config.yaml
rnn_layers: 4
eps: 1e-08
lr_schedule: "wsd"
Rows from block 4 of a small audio frame classifier, named by matrix and row number. Each number is 128 + 24 x the weight over its row's rms, rounded and kept within 0 to 255. All counts start at 0. Numbers have three digits each. After the name is the row's rms in percent of the matrix's.
After each channel's rows are labels from the 100 clips, of 14976, where the channel reaches its highest value: "strongest on" is what is common among them. Only what is clearly more common there than usual is listed. The data: telephone keypad tones over noise or synthetic speech. In brackets: how many of the 100, against the usual share in percent.
# conv: width-5 conv (model.blocks.4.conv.weight, 368x288x5, standardized in use, each kernel summed), inputs 0-143

conv.192 115:103135157084115105132116127163124110120116095128135117109129114096099095126161144105135099156112115121123105123110144128147123105120144140078155070139142132107113098112115142109127114110113100145124108098098100129117091112127093136124107086071125098123095139138115118096102156082148117090120106116122070113088185151104123120093123109110115118061076103158133125178097108145138098117116117101157143113157131120083166174130158178134134
strongest on: number of keys: 1 (81 vs 11.1); last key: 6 (35 vs 6.1); first key: 6 (33 vs 6.1)

conv.174 088:159135096126169092135105125126098134148127105110150099145144148140144141148118080136112156099136119101129122114130110109136113109100087139157128107183186134129141103094147123095125124141150165165150143109111145083121161112104144136171165118113092149071129140140134136143153118148145115096118126135139118147116146122123143151148164092127127094158125128108132148066158162167146153131129130146148113133110133121134188114164128134125126
strongest on: key "9" (94 vs 27); first key: 9 (85 vs 6.3); last key: 9 (84 vs 6.2); number of keys: 1 (79 vs 11.1)

conv.13 099:106124093117091133102147150062123110133104138151112087167106070122130122081105119149170129103083115127126078106127111123142148106062138139118140128155184129150118096106122127134123114110151088151170137173089080151118140128155125124116106113163173113116108092130129163124154093101176157143157095108127167130167136158094099136139141146146149158144130133128121102166108164142153178113143138130108150129116151114121094090117149124107170
strongest on: key "*" (98 vs 26.9); first key: * (92 vs 6.6); last key: * (87 vs 6.2); number of keys: 1 (80 vs 11.1)

conv.245 101:107186131115093093152133125067150078107112102108112174087108123091114120087112110091102162123123139150113102130160102072147120103122144127109131142127092124142156146140135142135130148129096116186174158079122103192132098112119130126125132128155133173135139092117148132129108148133131115137127166125124128119147110136144120108152122156131156155088108143139088125113123129122126156156133154132130143126142131137119071165150106141145136
strongest on: key "#" (83 vs 26.8); number of keys: 1 (80 vs 11.1); first key: # (76 vs 6.2); last key: # (69 vs 6.6)

conv.67 119:166163124144110138163140129135124146114089131134129139129151139113077112102066146133086145143078139184098098120138152078125127117142120136149083150124146129146113137153123161112165143152127131120112107099128144165108151148133132127148103136137103213131144124106116132146105140175117148146118116117103130113136049088119138125124165168116128187153137104151089096117129123125110127106115165153117099138134163141130160113099101145145144
strongest on: key "2" (100 vs 26.5); last key: 2 (91 vs 6.1); first key: 2 (88 vs 6.5); number of keys: 1 (79 vs 11.1)

conv.271 105:110110131131141107178112108140118101129149117131139143109083177148121123113168141129124138192139119120129136108130102114168125160156166070149117106158135155106116107113150089132124093108095116110126180135123156084135096126109135119127097075107154070078151153112112105137095162142105106128107089147118098132135099151100093092101128136120156101107146132137128125165126093125133136118114101130117113142093130162115116142132133174112073
strongest on: key "5" (91 vs 27.1); last key: 5 (82 vs 6.4); first key: 5 (81 vs 6.3); number of keys: 1 (80 vs 11.1)

conv.66 113:150149134104122138125140135118119148147111096107152136116129153136118135151070121116231112127158137078134126124130056195157169125170132149129113143079122109120128126121126135121098185037169132124108164103134125100140132145098134151144132128104197152114115110144157113124121119140138130172148111126137129168100138145134127160112129100135137136164090115119119095123117126124161131121130147127121085136133116126134166135110100125146147
strongest on: key "1" (100 vs 26.3); first key: 1 (89 vs 6.2); last key: 1 (88 vs 6.1); number of keys: 1 (77 vs 11.1)

conv.154 083:093119135105124130128150126099096143120113153146091138151127141110116183100113124155089144122108080101124152094109097131087104117101096120116177103113169149131105139100130103155169141111140135145112140120129152135125125204123087158157138163170103138118132151148093150098109100170145139131141162137085191160110125127134127119163145123160133190119139094127100106196123129103152136123149139132126130138142176117122102139126143117144130
strongest on: number of keys: 1 (85 vs 11.1); reverberation (52 vs 25.4); first key: 2 (40 vs 6.5); first key: 1 (39 vs 6.2)

conv.207 099:103146142132095128111126111118125136162104133142121136162103142152134083113065127146108089153122096130116117144178112095107134139108128113122129080161113140100115116073149101126118115097121121127121114152171112155072145109109158107155180169168092139107116131101150136110084139160097138105074177156145135138160120072102140147152135140132122115162108128157161154109130170114130111150151127160155146143142153126145087126154114143115146
strongest on: key "9" (100 vs 27); first key: 9 (75 vs 6.3); last key: 9 (71 vs 6.2); number of keys: 1 (48 vs 11.1)

conv.49 104:130159149096111093096119166118091142132102161101120114105112140114083120119168119149137115126037134063099183123146168159140126141152147146140094166105136119106114119100128131127089137198147132149129123131120124138141137116128149107070131100118070093129111127113103111138127148118144154142123133127146174133127127130110141105155117126158155106167135141100080093100111127135144130173136130126099202189140148121134117089085118120125152
strongest on: key "4" (100 vs 26.5); first key: 4 (93 vs 6.1); last key: 4 (92 vs 6); number of keys: 1 (85 vs 11.1)

conv.56 113:128113133091136156119146147135099150129119126126157125106159148137103104133131123141172137134141131113113153109124108178103133107115142140131111156134124119105133131170106125146182140147139113123118149106137164112139108155133170089109139153138106154089121104139130119139156103106154133146136081134117125136144121145145129129110124111107075167147154096108130083097118124139115154114095117143117113161123118133132154084116103091151143
strongest on: key "A" (100 vs 26.5); last key: A (90 vs 6.1); first key: A (87 vs 6); number of keys: 1 (77 vs 11.1)

conv.135 091:096101161144143134111155136091105160145106099112100133110161169137150156077081121159153175116101149095115108127157102072114144171129150146124115147155112100115167102181133162128119141167129154102172136149145121163138109137106136118158163146072130107121124114176109104165117182112114117138130112133101117125137148107114114108121093109121101101119149154138135150092151126172121124142142099115127131125143074104075146088135136113120124
strongest on: key "D" (97 vs 26.3); first key: D (95 vs 6.2); last key: D (89 vs 6.2); number of keys: 1 (89 vs 11.1)

conv.278 105:129136127102135148117144150097113120115114124138147138155146125148105135178126154108185159162130146084116140136145098134162176099146082205144110111141130131134136127112138136165119130086104144134095151121153127076164132110108161097136157126126155145144133125094170140118124183143137146143128122123129105123143124123104168113112153130121119100167138141115114121107119117151137115136166129115092089115133093123085110101136132159138154
strongest on: key "1" (100 vs 26.3); reverberation (82 vs 25.4); first key: 1 (63 vs 6.2); last key: 1 (62 vs 6.1)

conv.350 095:086118133107083103111140112128145074130155150114148111121101123075109127133168120101109132140199101126134115110085126102107117128128136096105150149075134135176148162157111104104172141092149153131129126167106117106154110122135129130084168126114125117206126109188149106132141134130121078140159143116096087130141113110157107130135148136110120095155131084092152127110106127159079105122123137154106145125126137129114150146163111152104158
strongest on: reverberation (93 vs 25.4); key "B" (70 vs 26.6); number of keys: 1 (61 vs 11.1); last key: B (53 vs 6.3)

conv.4 111:100114140126057163091120144156108123118098128107129118121140119098082130049091155108158128129087145125079157102160167099113174135119117139126123113114121126145108119155131134149089117109126092136141136162130119155136182108178095126195121120118181104110109114151120124143150064154153149106120142098145118106128090138116138128145123144098153151168121086095086117111129130106119129147148124154139126135123125136160098109127121098161132
strongest on: key "8" (100 vs 27.3); first key: 8 (91 vs 6.2); last key: 8 (78 vs 6.3); number of keys: 1 (69 vs 11.1)

conv.206 120:132156094098093109109144125112121112111074096138113165117177172135111086154160087103112150139175140124108085155137096140070139131152153067118133142106130111132094123092095121098092115135120114124154123059068138162102123119146119160173087118091107110091113132110142144125164111124098137104097145150141116138121140136144126162128143171120125137112160124123134125156143130150144125106124138110116129130118135158129154154153134142149133
strongest on: key "D" (98 vs 26.3); first key: D (91 vs 6.2); last key: D (88 vs 6.2); number of keys: 1 (83 vs 11.1)

conv.254 099:137132120137089078123134129116121110127104140111082141110138134138135117155106133083158118159095125130104104132132119123158117120119119122099122133084123127106125097117151166131122163089110115145132085130079124107125134100128125105029121117113181145120107137112119104068103143134135081133117115089140108112103106101152133060125127100102126135113095109147076139128108137090160125120113128142169112113105137123143147188120131154137119
strongest on: key "C" (100 vs 26.4); last key: C (87 vs 6.2); first key: C (84 vs 6.5); number of keys: 1 (70 vs 11.1)

conv.316 097:134111141136104102132127096129159094149189094115124123143148107120178160147145111150131145130163129130131119167160153159143121064091094103136134074131160144176109135130146148159159117121118147113147120106092137046125115138110165151083166146139073103142155152132130088128140191123150124144133123136131139126106120107112134132151113106138152116122179147116164108080114132133173111165123097117152127165148067147132137128095117108126122
strongest on: key "0" (100 vs 27.5); reverberation (87 vs 25.4); first key: 0 (73 vs 6.3); last key: 0 (54 vs 6.2)

conv.55 095:141138083099116140164148161123110100168116101119162069166125106135053128127150122143159122100118125141148129119134142136103120150119136129158125124153145140162156166166116128095146104156099148120152150127129147105147121120124142131150108136161105130118100081131127109112138115151093095170120085161118095134106095104133132151085118147132118138152151131129096061118108123146168105109110113094071132128111142182110158094082125155116083
strongest on: number of keys: 1 (100 vs 11.1)

conv.36 113:106179060115160099116156134119117106120142129133118126135102119131121138111140138107055114139162125130151140066137086074142134141140156096122112128135090157115160123122097159087165114077135169154108106160088117092106115092128083101089154110157112187112121148166144125169160117145147145161142150133107135147153121123103155110109113163152170096113152125153127126110142133127163120116131123118112080116190129125135134159113147137143143
strongest on: key "5" (99 vs 27.1); first key: 5 (91 vs 6.3); last key: 5 (89 vs 6.4); number of keys: 1 (82 vs 11.1)

conv.83 099:145095136168166127126151149132129140162159154143121121133137112108117131151140144109123131104125149059105147098110119162115148150118124128119160112116141111122134114108109161127029169108096145105125088121125123107137137119125159111125128146155192139130135077092120128104143113154124147145180117119131111127122120096118116116186112102148138092128131152113114124100113100138179153105114139154116166165146103123093132094146148111128131
strongest on: key "1" (97 vs 26.3); first key: 1 (89 vs 6.2); last key: 1 (87 vs 6.1); number of keys: 1 (81 vs 11.1)

conv.125 110:132164099121132122112139095106119099119042127118081129150121140125110172116110107136059128107096135152142105096166151090126152098136122164122120053097140114098144129110075166152133121133142145101126139067110138121145121116111145148133120129137085202136103144152117121118103099154105134146128183116095145185150111110146147159091126160122129157093125146105125127118148154096142161139102152114155115117100131091108148159152120127150117
strongest on: key "2" (100 vs 26.5); first key: 2 (91 vs 6.5); last key: 2 (90 vs 6.1); number of keys: 1 (80 vs 11.1)

conv.253 103:157122181130116115111111102139130132113156122136147112140151148115127144194131142092191162156148166145129135130142127125129148135124166123137111118109064123123112113102164142132111151095139117134123133086114111136128141055144102133110136118101188148124140138137117091128094125117080111117148099081105114131131098156111124093112109115140099111116091151124156114097124106087106097093124145104133072099125109139112087107129130141094106
strongest on: key "1" (89 vs 26.3); last key: 1 (71 vs 6.1); first key: 1 (71 vs 6.2); number of keys: 1 (62 vs 11.1)

conv.19 099:145123119135136144126119131097098149141099113135200123114129093112125135172121132157123132112171132109118116130119086162104111091104079125156149148100129154117114142089128115098115111138140110110130123129138125066149141159144151085213089128131057151138052119082118158105131107122154137123115152130164142097100124102088123101133118104125121107136110118102164139118097104109187136099123114152101118134154097161162121106086107097116130
strongest on: key "7" (94 vs 26.9); last key: 7 (75 vs 6.4); first key: 7 (73 vs 5.9); number of keys: 1 (63 vs 11.1)

conv.191 101:098124152112133106118124145142112125102098090158129103139132141135140170112135155160166126168109111141135114160148147133155153115138124128107133107109130141120159094117103133094104122138080088128132113134115151109107142099131113103156076118139134092164139143119141108133085189116104119129105112105105093137123099087112123111120143148140159128092128141180141091119145117144112084110128120124127118105124138130159173168135153140112097
strongest on: key "8" (97 vs 27.3); first key: 8 (87 vs 6.2); last key: 8 (77 vs 6.3); number of keys: 1 (71 vs 11.1)

conv.120 114:103096127125085111140118156144131128147156109127134121110113116123104088167130126182084140148183119152124123159156182129158150118090120095144106122146173135129114130135149183113113150090133135071130108122115129044130120122128128161081147142157060102127135137125125135130133125122139102141164120116112092137101108120111128119145138058145146092111156108112161132113138138135105097115109146104112109146144120159134127127119124125114136
strongest on: key "0" (100 vs 27.5); first key: 0 (90 vs 6.3); last key: 0 (81 vs 6.2); number of keys: 1 (72 vs 11.1)

conv.41 126:120115149119113132119152135149131135130114117129137131118175102111076145098128146167074121100115119138130130121159126180151160145096107097112150130108124129131136126147147115134174023141111129130130144097116167059142145148155139182137115162134057131133145127133111118185124104148113099139138114112111091121117125164121133138109155081140122124120154138113200101119124150142133104140142137115145083112126129151175125126144114102128126
strongest on: key "A" (100 vs 26.5); first key: A (91 vs 6); last key: A (91 vs 6.1); number of keys: 1 (79 vs 11.1)

conv.91 110:120115162175182128120153141162153159147076130169120127110132132162148165121100121110118158109117143131143098125163137131148111082133143151123152112098107112131123157149130138173131101100149138119132124134140105099125112083111150158077137131126135139081139134120090115117128087180098145208140134148141140141113169132123138142128115120106132129153096093137096090164179147122059164146149154123112090100157127138180111132118111076157145
strongest on: key "3" (75 vs 27.1); number of keys: 1 (67 vs 11.1); last key: 3 (63 vs 6.6); first key: 3 (60 vs 6.1)

conv.236 102:125134119127106125127131141144130120141165111148110120178094060126113142137131116105108117103152103158125075084118130142129124160069118109117144077112159111100127121114123124132158106080115170120154125169108112120128150073141152095103111155135144113152071118168143144108121180099139145114130118150151141109110134103114105140110114069128107166113138111138147138093113117118104148152116093136111134113115085124116169168155096149133122
strongest on: key "B" (91 vs 26.6); first key: B (82 vs 6.4); number of keys: 1 (82 vs 11.1); last key: B (81 vs 6.3)

conv.104 095:108151102100111142116152119114142096108099153127132176097123109102166116132150140152104143132152069148126090134119128140111110129128123108112113145121110140128072169100146154098138083178089087167126131096139130146173191158137129077177096150136131101140114070180150102154134138174070125134118154150077124135106114095126115086156122137133133158112159128123146097120124136150152131120124123124113135139132140158144117100167138168128139
strongest on: number of keys: 1 (100 vs 11.1); reverberation (80 vs 25.4)

conv.272 091:100121112127120088127131106129125102130104133118173125105134106138119105154131127110186164148137067088118098138150142132131127155130106101096124150145135096145127135157148151112132112142091089136093144113092137164120147137126127142118129108067114156112124140157143117086134103134118137123158107127133107117119115077125086088125132076130128120145114163154154086124136142104100120143123143110161108132139140126113104120144142129119122
strongest on: key "C" (89 vs 26.4); last key: C (71 vs 6.2); first key: C (67 vs 6.5); number of keys: 1 (57 vs 11.1)

conv.300 099:133169114101155121150128131141103135141153143150118116149122116120095138140116122139136119155122139099133093124142151158110105133105141113098122104105176117156123117145117125122113155097116120158116125160107097150106115093148112151139134107094136139129140123157135183093121171126141148122178135092143133115092165138120122125092166176169117121189134148116120087100100110108121142095136173130099115134145093123138174109112155115119114
strongest on: key "8" (73 vs 27.3); reverberation (69 vs 25.4); number of keys: 1 (65 vs 11.1); first key: 8 (54 vs 6.2)

conv.280 106:123076109140100124130115122130129116113137122079157089088134118131156141145143121098122104122099121126141130154087087104138123172143132099090077107173114079115131103151131101122122137089154085092112143094085176136130112114150175104048165125120139145122130109098155121116134149133158131130142129121111117090126186140144120117124128122137144136082146145108115141161126135138131134140116135099131140139127110112169125084126147124134143
strongest on: reverberation (78 vs 25.4); number of keys: 1 (73 vs 11.1); key "C" (57 vs 26.4); last key: C (42 vs 6.2)

conv.212 112:129104064114132102136096110125120152135104134133166127107123136111151148155094097108088145094108149108149104159108169127118071086130080123128058114135144129124110129135142136126127162113125145101126130144102145086115124136158105136124138120147094086142135159193132125117099142101110115129137109135128123103089114147117114126115114150122116103129077093124104113098118148104181128128124135115152117138114153096120122153092115154144110
strongest on: key "9" (100 vs 27); first key: 9 (85 vs 6.3); last key: 9 (80 vs 6.2); number of keys: 1 (66 vs 11.1)

conv.341 094:162148140185163100123125166154150118142071129146131111122142157159116151146114095153115124131156159098099114126156127123178108153140144105112140117136133115182117159107149113104107139162142133169140147144103180156114114067120082115114128120134163150194141135118114110155097130133110128082145168136165110108108132100132151086104162127170089128138109110171134118112101111139097085130146100125118159149129115139131131128120167143141158
strongest on: key "#" (74 vs 26.8); number of keys: 1 (66 vs 11.1); first key: # (58 vs 6.2); reverberation (55 vs 25.4)

conv.170 100:144144138113102117122132151096107149117145139078103131168143162133111111093122094090127161131075114108085137122139041167172102090148125135098137092124178118107169115122140098158128129138136103169189160127151157166146129115133109120101109116136111123089145139107141124090137127120165098146133148154150163116137132133131157121117127165154121159111155123133093143122143139146164178171168114119119143134107158100118144148138097132133140
strongest on: key "*" (94 vs 26.9); number of keys: 1 (92 vs 11.1); first key: * (91 vs 6.6); last key: * (89 vs 6.2)